Weights of a small masked image model: num experts 8, trained on pictures of board games with random positions, seen at a slant.
Rows from block 8 of a small masked image model, named by matrix and row number. Rows with one number within an expert belong to one neuron, the router's apart. Each number is 500 + 25 x the weight over its row's rms, rounded and kept within 0 to 999. All counts start at 0. Numbers have three digits each.
Before each expert's rows are labels from the 100 images, of 14976, where the router gives the expert most weight on average: "top examples" is what is common among them; "patch colour" is the nearest of a few named colours to the mean colour under the peak. Only what is clearly more common there than usual is listed. The data: pictures of board games with random positions, seen at a slant. In brackets: how many of the 100, against the usual share in percent.
# router: slot weights (model.blocks.8.mlp.router.weight, 8x96, trained with AdamW), inputs 0-95
# up: expert up (model.blocks.8.mlp.up, 8x96x96), inputs 0-95
# down: expert down (model.blocks.8.mlp.down, 8x96x96, transposed), outputs 0-95

# expert 5
top examples: noughts and crosses (64 vs 16.9)
patch colour: pink (53 vs 15.3); white (31 vs 3.1)
router.5:497517475499486494534492508462484513501524500521484472510482502559516511521477514511504440511550498505445515513509539490498486486498520504520516487518441542521490458488511508521487497511508512513522475531475488500520534510494514525463480462441462585471496505476476467491516467503518496489
up.0:452524475507477530549494487448501497487518531493517467480515504467438522476529560460475480504469482480505477521502464498551487544498499500519482465488501505478536521495510464499492509524488505487481536546497483527500484467476511472502516539514479500508518491509454541480510483498472467474
down.0:501444485493525545504538459545494499477503539510550489500525503531518476532470486510518483530481511485530497516422521504492520511492512511521475504536499484519501476504522514501497538489487489477510513435495503494504504519471492503482467510492543499464523503484447539518504450459532523493
up.1:480487494434548495466531506443473471513461504548525499504537494513489481502500521463488521519522508488499532503480532520511486517487484526472495440502516502537480540470458493498540496506453499488500444526477466496541509497506468522496488551506476503487461497502510502521499492509500500537
down.1:531546478466506512523479479518494516522532506521495569520489509521484532554517499494528529523483492470561507499517480519537498443519496489473501498476513510534525440521504527509498464490515497466514491523538471521497525451556507498513510515502480500488476469507508496473502481478532534501
up.2:499478525494486537496501488557516515523544439472492499517475522472482438478539513481479525478484484504511487534487504474512560490500507531487540511506495486550527492509496502485531450502541528479516495504528538503495509520519512490510506481487496450468478466508514514479466494445469510513
down.2:486503501473472461488460526476509484458506510475489526518504522520496490514483465472502499511481519483579529490525497478496509460505504544518524481492465475499483531459506506507455546481504488500499535475490519496531473516514457504500510493527507454499495541425491528516514482536548484499
up.3:543488507520533529499488476530513513485555499524497485517478527503520509483490477487490512460503485492521500503476487465487506509545465481563507488509502500489486541527525505541456510519518512519457524472451502494431477466457518536525532496488520504480486548499518474516489490554503516487
down.3:463552486508521501510508474501485485508506482520527505525515521506500494483476455508461451519485444541538504489480482490467495537511476498481556485484491540469485488553468511452463536508482538507465526535506535516484510525498467506497540512498524510520528517493463516504491551494483490502
up.4:455495506500478495528487492504524481557502501519467499535505505434559517490468501505516495490455507498491491515526503496492505486545532471503527516492524457542496519531486524510527521479516479458509504506522491500505519503495478487510545519529496463516437478461486578519510515538507492506
down.4:495490481447463502532490543468484513487506534540505513519530473497509530539528460478504504536542488496491457528477467514529492485476495535504510471478486481513511544494477533467432478483470514530502499511536509525534509541474491515504544524521509480489513509499495517531546510531479479500
up.5:545516498526506508500510493499525473514502470481530480477485454520464489533489495454502471573512526492446511524481500518538478523465481498493520517511515535513483505504445533531479464549449515512505520546463504506492530501505548504508469503462483506504495534502507508471476525476487495504
down.5:476501538453456500522515484488485506484529537478512490535515496463525508502470480463493499501530525497497486528493521480457550486509523521503468489490517462480476489560468470493473474472506496557501527488499478557514430498516517521481502499525497512502535463531484496486511497472501489542
up.6:548501488423496489503502478500492512506488523500550448506445507522493523484517490474514501493505485513478476506520506516467507483511490550489552483512453506515526480526540524535508505513512506503529448489511501493552497509511487508472476451453507537444498480496498530484480467495478484504
down.6:519492531497486461521504514475503484464450473488503535463477480494451486470496478498520535459523521522477467496523494502516519499487496540493521504460490527463458533473509488519492504523532494483542501554505509476500496469534496498477538533522464475474554503538525495484505467476523492548
up.7:485500489568519489503522500533530503483483512477463480493479477526452504511469520499489486487482528527538498534499500494485500535521546473528503504503509497481473518502479492503512488525420443520516470496521490460447492544484542508477530529535517493491510493468518512445489510488516474513
down.7:487471505476525471517539516500451474495537539479480487507540512468448545487511504514498475457519511515496480530514528501492505517480537459479483494512509547516510497478515477478558503480442486525530563501490510499491475504516504479469466490491507482513529473515501505466523513533478490450
up.8:534524460486450467492531521533554475504472495451535486477480509521487492529517509482497485519556546500521491511512503519490467477496524525476504461487482517509543468477516528468468507460535506493513514478500516478525493488482507505488494508511487530530514500435526459461465483503533507524
down.8:484471506513480479559507454503487463471543464492462519470501493514471505514486512520559502536521499494500546523490494480492526547539514521484507533491450481499479501495523493481503518575528503535516504523480479447500492458481494453483496489479490522497491507507533486474511520521502529483
up.9:499491511514474507472513487512491472525508491473510517528482487492507514477449470546484529463487515514494485493502513474476457483525547524497559527497507473534507533518454450510515490445529502482518519470520487495483487507499521442497508492464515427489491456506534541476500483503507520512
down.9:467489498467460506508465519472467529466499488525490526522519531530502516510478511470534543560513495529482460516487498497520505475540450477514502493489502507508482526470498481479501487475484461518497530513541533529529490558475470511493481480500501524540514542533493460547509505543508503501

# expert 4
top examples: draughts (92 vs 16.7)
patch colour: grey (71 vs 45.5)
router.4:509545443554510532508526501504510544447488512499522512460496482535492479466521446507490492493520526477488466515518504505539490527540499496520526478523537487513513539519517515459547541495481491502482470507488513481462503508519520542544475494480495491499523473519503457502461499497503536520
up.8:466494532450484544508505552493480516530505499511495505480525538495481498502562515499494498478488494458476443491547478525499491509487509494465472491498508508540487472494484522478495531474483500477498519451539518546499537489452519538505461486479512511499561494497501536526522464494511479490
down.8:540454509490536479486528501503494550498544490503508499513495511499548497510468451504531522545458540511496507500540519498484482501533489507472471488493524469531504514491506475540496513514461480498482495503496511461488539503525500418493551447496487487536519483492487469515493494527530475501
up.9:524531506481517512462474469485501469515496560513518500535507500530530488507488510497485507490441536528477512478501542467472500461491529500544548500512474527499471490529538491508477485472518513486479473492432463487525515512531485534507534491479524553512476471510495472520519502493504468529
down.9:505535458488540523500481483512529499505508526468510481441471500465469542472495508506479507520507424503509456514523507532475558479522545538476464538501444487516509509482489494516476491524494485512505495489490498478516494496504502495534509504512519497506508511458450522459490550491495532495
up.10:545465486505472518515514504486503521518469532559491511522479499510481497487471486483489549536475499440507499509508468495514473490488535482467498457464508484491459464512515548499522500489477529511510512485511486483481457483507508441491500559490532470451514493478473470513517513522518526537
down.10:506524472472514470513476533502509497485479485495456461463507489517508470528528490502462471480506478485474455514520513489511463528525498463498482506507444505481493507481487486460484495507486527528550462498516471458510464520502492518529478460521514512572512480529515517529444460522509498516
up.11:483469473479507515496480498476483493485504523545500550493506499452520515485502550483491509467472496522536508507516500535467451504475534514542467523521500469515478493474519538547499521533460507466544476492493470541527523508533496474494519487426521501480507479491491486529477488525506494533
down.11:470484452506488495485515494519531505494525484509482494501536495517510482456519480485521526519522501515487486533530494482506496490525473474495556483455497513479507546534453474457538564537464511490520531480483516506494470476500537531492463489521508482513470467535530497508505542446490524508
up.12:479480550505502509523465515506505478488509508524555500562484498501548500500490511510466473521511495520489516459467495506495524515505470508482519524502469498462472489484419487550474460506533489455522513510514490493539463471499540486542504521480522512496493506467494459504512500483527517461
down.12:509509489532532560511489516497504496497498481518457541473487513537477523480508503534528507497468506524493490477532450522498447511451494520486522460464450517529501500496526468476532488523469482480493444463510462510519504526516524503483499470524461494534517476532534500489524489476523503470
up.13:539501487484537501472451504492444535457457493498502484477482528476489551491466537523496529491500509513493498512490555471503522497518489528529507465474495518444482494490529482490457527496504512513511478516470504506479544547502530474540539486523524488526502484486515477521470513522455510474
down.13:481513470517566487511513499508527487493517488527508483505521469492483500478485469441529473462515493525456494499492475516496503468492546475486499486503544515502484522532499518483520521522510490512495494576483512483478494495586519501506490508516509475450535439513492546498507501475483504497
up.14:505500487545524467520461496499513477488513453478480531451459536477510525489492555477507467566484493482500467542506506482486519466510494512514510491438497536488468472498485499508535479483491510523484539474519486453492481479511532490511506516468524490535488476531525502494529487516473480460
down.14:511493474555512487496499483456499517492488444490530541504518534463510471518524522489497524487535518483518539486491462516493545521490549482504508532495494527566491544489574514536501486543511496512498524468504493496472482518497519492465507498501514507530502506528487517509467479531470521461
up.15:526479498502490516474443490525496560526506544520469551522503511453515471471450486474465510495487490525509511501446548501514464526456486519467499515523486495560506468495513488511481454500511491490481480508552520466524505522477498528523472491517480513515484504496508499524519535476516500502
down.15:486513503506492532544470530482509472512532455512520454448465497514504469532508515546504486481530522535499480513489478534498474501490500509472546466492530487465504499473508519470545507513482492481503577525495459513501523511496476500470490493479463500497538493479473487455513527499511545527
up.16:516514481481519491480467497529497526502530495488520488520522549551495460476505501551481488472493492497467497520544464483527482533499513509521451511455517469477480507496493547501514495487490413467458492507517513493539455506532450474493471491496501524523498514481489494508518505494522462509
down.16:435486486504518508478523482517520530483504559521495477523476545517476502546531508501486511510499502519491476494481547502515517520535476514493542532495466539493467462520517515507535506512546524506496492506530469490500514499469521490475529470498492560550543471489482494505486505468481551479
up.17:497464461553478480480459478497508463464494509508521490537447536492522481534532543519463501479495452514487549506479511491528455542455493478515522489524492478537469492507520524499482518502499477506472444487537498519502494498479522485479537494507508476545463512510506526491515494494510468491
down.17:489510500530517480534527482504524526504567506470482502511505512495543462463461489544517464508471517482508523522489485521466520513476503503481488516523480506506518505480498506518477491535471524463468511465418505496526516443460532521502503497499523474460511539473483525493548501511483515495

# expert 3
top examples: noughts and crosses (48 vs 16.9)
patch colour: pink (40 vs 15.3)
router.3:495516454507505499500522469459452500474543519522535476476514496478547481490487540518505460478546533529488485481493523483447489531512489485555469496505462509515505516512523515488452526461484511516481491519570494483478488500512506497517472461463499526517501483511479458514487468496503477517
up.8:567513511468472495507491481504480500541525514520514490500541497511492515518530541501530530502537481477508497487498487464476509524473451552488436451480472522499489506456511507512457481486518507526525500477471494524502477508480449525537496471452502514473472541484502484511535493505512522492
down.8:469493491481552515561514516514536487511438516504542502554476509494486482487522505424521493469546469489506479502486464525522487484542516531454510481509494479494486497514528478494466492494484534536509477520514490512542479465518494505476487497508523501492495487542465518473492493472510537500
up.9:476511494534506478496513497517497493501527518533473470508473509493561528460483465480465479462479516503514538483490512488477494521482507488499563510521495510486545550521554472511504509531506500485491491507539487526508491524444492472511493531506467437537469491518498480511465491555523495489
down.9:501469508509519483508440524504493547509488497532510518487467512464459487512539506470489457551487513529499501480448534486492525446512449494479462512517414517486491472483497501481494498528522476504515466487489518486481521544514506526523521495506487509501521518488533513494526513470527477514
up.10:514517471481490527514513510534461534470416491519483481468473516542548546522516530500502486520460509472480529473476461508480527519488487540518495467526500507497543533474472496521518553481474472477501466508486463474514514516501503491494480508470488496514491460508523497491511515494517455502
down.10:487505477467472490499514498495524484468500494530494542519527501477497491516527502498467482482492538507470492518488473447495461486530489499489504510449449493495417489505490451500501493490509500511476502471487547518475510580482520441481531488522532497520535505497486477499500494526482532518
up.11:514526514493468485516500525468444501530471485522529457448514479514518520501496503536489454437491486457520509508526464529525497497524528461485488510538533487527489475478476509505511540485531471481513487537517471528505513494533508514527517511439488486508497492505535463492509458508529494525
down.11:533497481520454517496501569519476501517480495474458480502468510465477463502522517500589511475491504466495504486573487524522490487513489468492459502476507553500501521506530462514510473540522500488464509503521482485504504519500508508524496539504498464510493463522509482496491522457514510521
up.12:461524498523495499488502507452546499499486497511512486517483493528454495460530488502533540539534491500541510495545462534503493467516515504459515471492506502500565482509499500545507493518486500488475503454471496479473452498509483457541490524512490543528512491450516500463457508494495466482
down.12:509510471538509463449509468490505506461502515499446516469442513501489485499489510515540510491486516510476472470452490495526501504487475498539509468517517454536479512523487480471489501489571518538517512520544481483501541537479501523492476478488514544496476514506517478525553486468509493509
up.13:517499499508512489485510524460514535441501514525459510491501475482473507467484505489477512546498522511483502543485490533537505510460483533469504488446471468525438546453489537512529505507511546505519507515492524498492487466498495502478538546480503503543505507513494482468468522512530535471
down.13:535492498510513469534480494539458497525485470463558483496499471456529502499545519548513524474462495510563499536505521486487505513462495506518497526505520505495528517465513489482491538471520506492478511456436486506523491532517491487465515509541511489500532517540489467485516539504476484493
up.14:520533468528484505491507501490497494488516535483527458494481477517524475518499472471491499528500549507483496475444525485509508516493502441531514523509463423509504509482501532524504497487496524468534467573478453490471452515477514509522476517492494539502485513527498500544493507510472503524
down.14:516501544506545472458507494446525507515475548510502483493469501482527514485523484513477507477504473515507491515470508439443472489463498502469518499445488546484515465505471501505472469442494462520485517522486476512458501448534493515509520479500492479495481521486474524496514540477498489492
up.15:522517519523482518514485488534532499539507482500493552526542482509486466525454471469498468520497474488496503507462502521471514498461518525437508539475496485508521506497534487487476516464448503530526518543492511537482496517505496447501453522505511499514499488515546455482512469486470508458
down.15:457553467486517515532469525504507494492517469482487493517516534517495533500462490519570516499469486504480557473475486489488484504519499476553482495504480520496461488479507497501499525554486498468547513461498508502507505486495470511462495497511458506536543501473469458492502440483503505531
up.16:522478476488463501480489504505493509496522548473485432530487469516510532494493476513476528536525498486500480504518532540478509499453448475468540506519513507486504468490530488534477518447513532460472507503492524505461495517527456534559488487520530527506455485504498501531469510486501495501
down.16:526487525480503497514518539472504507503516561496494495512444480506512518492496459488497505502505489507536529481460511496476517494440530531512510473501529509490541535457506491498464502485486487502536489527474477533483505459520536523529509522469448507461472524487507529495565491447485487516
up.17:528498468473501517470510531509434467514466470468504536523512486513496450512501534509559540461499471492481551564510481464500542505486509462486528526466465523497528502495523503492502489504479476517506500479470503480543501439489515518475480469488515522497527504497484496475494494496519497507
down.17:463522503484519496542551500542491516510492462484535477485550495464502500472516516532468530496476458458485526480510455525523513510478481553499481489500546464517484509510488481490554495488546491517491516487519468515514495460526542476519509512477480515503482523515507524475515437494491499474

# expert 2
top examples: noughts and crosses (43 vs 16.9)
patch colour: brown (57 vs 17.8)
router.2:500522497460531527520536490473474556470543499554519490484495497517499506470474524505497543495519529546487476496520518482500521475501503520477515495478519489511490520519513496501515492455516552532479454541518490467495499545463467502489498455498518553522496556480484483516516498531505468476
up.0:498478454517507490503482489497511487487485456510496514553520462520495524546512496526530457483507472533528502536542466530537484508525513520512501540482511469486468529479491482453458506462489519510484497476446480535516489553502502520485483488490485463491472534487501547480530494543496509501
down.0:549490477505491445494540525479496499460487489519482495483510468490486469460508488515494484509508538496485489499498507519473508516538510484481524492495501530476542455488503545461534483530452487495497508551496472483444524498498516545530500519496473537474479501522527518462498524474453532458
up.1:497463532487539467459536517512465543514514534495534507490525517498511547481549503513509452488520494493542461496526503522533509494507495468510448508464518532480493529483453508514492506547497504436464458496471518515482495506508478477492450507469509472515538522485488503488500488500498482500
down.1:498457492488493522493523520477518503529486472549470444512502520501494476495484488482524496501496515573463520514526523518497463502505470473525490526512479548543479547505543493481472464517537526508511471491555457519517517505522484537489492469490473525480516499480547474466503504509501484510
up.2:501511510519456521518543512525473489521476528468548506468504504462454507524488534498519470455522444479447512496490447505516499528531505479558556507492485512502538487488493518517509515499545472508468473521494496493499481504484488497558466499507506504522483485501466465527494529493524501500
down.2:492530459467502457532509504498505496509499518499483503510486502488522507506529552542473536520526505513503508493492459493458558470476453526477501499490517496479486530523519451476528495497448458470475507493512519448465484471493498523468527536483552492471448510470504497498534503498513485498
up.3:493464486487445524483469489498502492484464491502492531473530529530498503466517501480502502504473518489520514538449529466502519480517482495516456497505490524455497490487540530448531553497497506467460470539534506490499488475484497489480489503547513527465486473517520518480511454567505508481
down.3:502509513519492498485523476498535497573507428506485501488534471488487485478482516511499510505505531468426494483542469505506518468458536511510519499526511472550485472494470484538485488514529527503490496452508519502513528470518515482474525536467490465497486517516534494456499502499506455502
up.4:477527542479507482494476507461489479476503534487472468456508514488484524459530546482493461498529496518540504469494496501493470509479482510487558462548503517528510479495541527476473510510501501541545527502489530517491542504508482505529528512514505537467492536549483516536497511454494521480
down.4:533507470478552469486479499480543463530540509480472505519447486467521467492513494463504519502467499524512486486497551490543487490498467528505469509509526502492518487488492558474542517503508547475484489506467497513468459460471483467517488513499503530515491486514503477535486506476512538447
up.5:536483480507455511571479526499461479490537487494510489533489467481524495479475559470459452481482501495520499517470501500550528482480526520520487496494497503476520461546504532509482470521474524483514508518507477508492482500520513441519496518514540462454490477484495541510517465506497519496
down.5:487499559494537475476535493485538504537461521457495512468542467463480482461514503501516490508511497511458536509511485506497493504461503503530488491577475493514471531498447460507504484506527498490477521496510504523484529450484552503500530525508517484479499489505499493507536519472452490528
up.6:541537443475514523499504466472494499511452484516541502477485492507543477516482528478551552558531480471513479507506528501519518494493518504498507464500497546472467468503512518455479461501494518496497504521504511534481530459483483516502513508536518519466539470511501497516529457479482528497
down.6:501522512523470501467520533500519501464532561484522472483473468498506528466559523516472507480489520473495504488486496512479536514483505529496518451500502476514543490481476561508572523496507490496494500530529529532492457512501479493497509480468491486548472494474501492488514506484510472560
up.7:486533529497470491544467495493479511565464487479515492534510491464522486510471489534507502478517493503453469554498523482536512470459445477474485469536490499517538500508502463496496483489480448492494517463516468503521491498530504523518493513513479476524555503484521536487505510514513552488
down.7:521472459493498509475508501535479476492506493453534506471545478511515512524480534473516516505486528542495504465495507484501476474509505473452481524486525469495456503518472516544525531536479497524522505491477561529488528534436500502510484562516482491521470477524462507472495519488504504479
up.8:523496494466510522482499475546481531490505495493510539541478466510488505475485472442524530509509543537487452511479543507503506480463520501530475534503476505454482497505509482500546474525512506508471522456501468449523486510470492485481524515540528543495501469477479524480528504537481462501
down.8:500551506487459552512514506478511512495507482466527509481528479503474471507478480481510438488514493487507514517534476535469551497464515475551557514500460473520528525515497494560488514497492524474508456498494479471532478456472486464486508497479495531511463480520486513520500483500508536495
up.9:492475483469474528517539489499489437516473514491535529536480526522506457522492501533500547486433515506478448496481500498486493521469487509476568505475464505551507483524488514507519540471488512519498485515478501533514534521495522497511496526537509465475517464505518506475500505504474520540
down.9:491528508491495503490513469504502485517495508460465447494535487503497462510482504493496470513461448567502517539476505523509528504522514488500502493503523525519478480503535513546523536479451494531467535511448534470483530499496485463485467478483488516536483546452525524504484471508525501520

# expert 1
top examples: discs on a green board (100 vs 16.9); nearly empty (77 vs 34.3)
patch colour: green (84 vs 7.1)
router.1:546500515477535493489485518548496500546521481449516531508508488480476521467499495519460519494526536503514488480529494480506522527520524470551482547546496523504493505493488529528508460470522470492478509539532490516475494483472521483509463523520465513480498505554496540453476464474502524514
up.8:522520452516518528486520556522548514462482490476521487533546479506485500503516499514485496517464515583492490474496503501516517471485478473537467535447494499462488534498506483486475502519444488470490482501472491526484507479497505510527472497491551504528487485528464516488491471525530522489
down.8:495511520484508522527545450556457496491513527519500469487531510539490507495490483524459510483515475485508485515526512506527480491484491539515537494505533486500502519574536455476472528470539513505517510482553505505538490501498486481510460498497468483494463516545510505491486474451533519480
up.9:510454520445512546549488508500534466520523516513498537507529484476479527515504513514469507527469497465471481475479499537468544524547529471538510521499514464438545538527491530528497491489498498481516498501513484496487494446498484476506523506487487499516512498496513502518485507551512448498
down.9:489546512528544499470485557495534513504502486497476483515489499506491539526474510514539518480526524491533501492561458484509472497474459518504527460468536490493461512469500534527502504497436477487521480492540543467482478508497513509466520512504490527518467483502481502446474508506500518535
up.10:519528523457494506520504487506526469497514497504522516503500482472521451491489521510558476527464539470517494514479490525499500487479498528518493504489511500464466452489519532518448536488451446487548508488506468480498546481510500496468451511497540522504515475447543499488518508505503459486
down.10:451509487516480491479542510545480506483504525476490463528480517513487524505510446525459507531515510481513483494513491555547486502514487489502500507511552516464492517520453465509495515514538535474514461513550487528517471511475526497496529476529488545468518491483535541446491492510507490510
up.11:470510500451455499488498491515498437514495496513500474503485483442463500510519542469491520466492478537517524499487541488517483473527462538527486485474522477477490499491508500478501542485553522489490502528542506512453531532452501514542515530493483480527503493511474517491454470496508526527
down.11:480523501452512488479442500470509492531484571525467455518499514464477483480493509474507495490545513516478489513478508487478463526503517493498532495528489508494501513497526526518546539503450455483494518484505484513529509484509496474517471546495491477467504514490521474459430513537521512487
up.12:481546515513468490467513519473537464509504461509501489508496450520517502505470499489503484544459525460479511503505524529513509466517453472495498482521503498525536467525506482479529505523519493499513437531497523500525533514532508467500517467541513498505486528498516547453503470441485526467
down.12:463477518476487523489493453470511513489467519477453550514506528496501532484542492548517492533504528505448456471531519515488522535489535486503497490481518476470529524495511490515481491529540500502506523472470495470536493454478493542499465522486444503480466499514537472486513486520491495474
up.13:513510504516535464506458486541538508441520522524538469517486509504498499544486521489477505512506496475462505472521456489491490501518567518494517488470486491483491476522503484472534468442475475474507488529493499510507537484510457519523523484490535540522529512469502468549522492508459522500
down.13:470525514495493499481503508530477470464500451518555489485480511520505488520517494510471504509519510497521485457534501481458503538496485536446484498495502460519531498515476475465459513524479521526552528529474461502537488489500511529536574508478487487528504499497501467513473536522514515461
up.14:538504482489500484485475490489460520511509523551463492472505472459477495477504498523505528505505501494518474527498534506498508489526515513485479457492524508510501526529502440536432499511518531553498509490529503504497487532507514439557525487480488454526492465484505536484470497541506524537
down.14:511517491503496540497507548475502497536514525454486506493525512505470482478456546526541461493483472484456519476527492487495493487496513485508474566516468502496520511454486512479492489515454477490480498494478457496552479515533516518457510495514507528489501459564488495510489458488542493502
up.15:465477457481537496503520529471463489497513532510485506520489501466514479514437520477528521500541518498480466514456511531532486485477506503485497515516536472483523490486476528433549536573552502525497512511461486513529485505470502500510476497511522484510515461482473504478512473499503497499
down.15:522464479517497417512535485528548498520478524492495473494492470462474509518469482489482498494499533553518500516515528475517529478505481548523513496522452500479517547515508495513491503544497497511498507486521530514524523477487528528497522476544509535506434503509545478500475517470484512508
up.16:557456493478493500548508502508482477523531479516503526496500509486468479515481515493465528453525459534519555497487481490503524534458457532483493471446536479489516490490509475526490496470518570491547459505510507499479510530503470499489503485476540510514477523462518516499488502509516510479
down.16:534447487551528458470485484494516456551541465520497499494493478478490507479507492457524531465523514477518497523507471533459514438471487493512495523522465491493494491494483514539531499490508477473483538488510493494541520462519526514490513526475478498454517513502474462481480489482498526536
up.17:482480438530504534461490483553466458505518473523522461519452496485497502520470479501488533536477505500468521491459506490475495527507519503501494455453465502504519511546486501514503512493530475501501462535494520521525531503453466533502526469537500542502509528472484494526522511515507485527
down.17:496497460504498454528495504495531533448499486541477469509554514505525532516499521493492489513471506532519513466486502504451517511436487463492483489488495458497532519485514531494564480497461522515513515473507461518496511480490504516464487514516547453483475544502519485528511494531493471528

# expert 0
top examples: digit grid (80 vs 16.4)
patch colour: pink (67 vs 15.3)
router.0:506520489551547503535473480498498533479530537475496517533544481502509538487427504483458527526522491521473487534465536525525484475501511489510460500521518456511482483517514556511525475541520510487476513509488472500488541460505508494479474482484505513509489500496464473516514451482492505518
up.0:514511512557544522504513465521472507476473532522531473493505536511479463508458487497469524511492538501545507493502497495502458517500535495543492554523475484482502459518526531502517553448488446513484512479507541470475491484503524498472472516484492463483523482502518486470493516474484492535
down.0:509492520448487532467509475513490449497467527483480522503507489486553499532501474476521525508536507462513487526504485437490527458496529532474541483453551526466497508482501514536526494498537524471500509481462477507478478539491472483501512536498523532502498544494497488512510484520474486467
up.1:500525482487498467451522480521527485509466489476535489502479536510501543528477522506499502478474524513536517464521502525484458546494495551493522462510480496518508569526467506529449489474481487465497523514485521488477515478526500552518498484518544503502501472466474502515500452455502506499
down.1:560515512548515509506507511521466501502520521527501544555517496465492471558511521483490468521473527477516496551467520497486549492543491525504486498506471504523498484520496518516522483541516480473519482498470518507555499528501503494521542479522458521527479514517477451492504487529512459499
up.2:523490488521503524475467499521539538484500476453510551512477488461543490505540499535515487491490515421532506530496508479484529490527546505458450518497502451477511507512465502486532527507501524516482495508513501492499495469427528492523490529517486527498503528484518498520478462503483499488
down.2:513530496479498485497442503476483505518509458480489499515538509503543538467468527470503490482491480524464531501542556524530520501514503543509484515475517521489490476473501469460506496500507489480542504523488497512476533520528508514492542563507550514526513510499478509447474449520528505503
up.3:573451497485504527498450531538490481489504454483534498472517475498501497498477501502494497524491519534503491489529521524535506504459476454450500463474504472539517512500462461536511505495504521536488508518487529495508519510508457512498459538500528504481545502454496465510502480493518545497
down.3:469535469517517484515496499486511487485514505548540486510496500520485476487511493487497497512477504504517517487503476476492478436558464482526530515455500509469471471516510430511485504510509416504484520514537510520505511460476468500508511516525499529487525494533491513508431533509511500530
up.4:494529477511500504522533498435533507508491475492466505515550522473528521534484483467509572498452494507516518447482533495503491526489546473479522520505509492495497493511499527472512438505521522482515462492482516502502479536463463495501472520483461491496464529538489479466503506484519504468
down.4:562481483482475508506504487533525477518455519518504498471539455517514473485493486502553477481513540519509447499525504450499482537502485505551488512521501537524463474552483496516479482489506494462502494499485477470488524536476503524509489520520492473489503531473508514538463490450478537488
up.5:483509503491468508472491461486498504497517530464520521476502507494478510533504490543486494529487500511497483502507475462520509482416508473511462499474549466449503448554502519466469499505454478460482536516483475481503530516549528497512502495493486519516513485458500509510479460492517467525
down.5:493493461529510503502524493504512508487481458508504478474471506524512514526453531515497564514502492446469529531499475529515444511495487553480509506525480526490491537502510521512520514461519541526523525532514529520527469468482444488457511510474501484471473505522496489511527532510498477452
up.6:508508505535549511475504512458507520444469481430496480530451498518489508533506522532504526461476487459532500454484521501485522506471524539495483521488504495464512538520484549484520495510509491466539508503490533469509506437487543501519512473507493510500509475488497541485512499482493523521
down.6:527503540514498463494468495513489503499508515485454502490498511457502460528494531485486493515507526524477508540475533466509521539575494558474475498490497505536523498495499519500503470470512508489488527454493471539436540541493488509505488504482501515538516456467482480482498468501530531482
up.7:484520505470478545572520482497545503508511474490504468581462496475461506509501527457479493477500535512496449514522493464516529503518495513477484466505475465519465473486505468494520504519473526550505526502485518512497511509487526490484501525495552508529477517524503464504481491527490503464
down.7:489453520531517471486472506474540519426474521490493508491540480491471540530473490508487491518500449508500517488504505474528503538551484481543535507466493506505469505536509476486510469557485484484505520500511500505482480463526542513532512481515519525478530524470513485449526492489495516528
up.8:489518488508502532514457521489495497496498503494524513484525488458431510513480540474488501461506512519470487514485546533514499524458526457553526515497498498478506535474477481513513481500467530516506528509517452468486533483541472475527565474468479520507488453493512533522480519517496485479
down.8:491503512482463486454505543515505532545501542538459527479530513463495479487463465551481516456515576452482508500517502514519535511473513459500517493463476508508527495468491510497496520520491503529512505512474513535485487478519552514523514505517480489480482477503524508491510478464532537501
up.9:478462518505504498556478511531509499528487487479536510503528543476489503472448481462523542488469476473496473520471523538514519470457512508525524507504505500482512491465479527553565508496511522504459526465479489472492481507502549511543498485514508557480524504481509498513528514512494514473
down.9:503550513456490517410468533493534497494489538534504475473484492499508473480468469489504483467498545508448512508532514495468511520540505477494506501489509517521486530461503464502495506494532521506552495508509494525508517438556511504514511461483481482482481490493490510529489481490526523520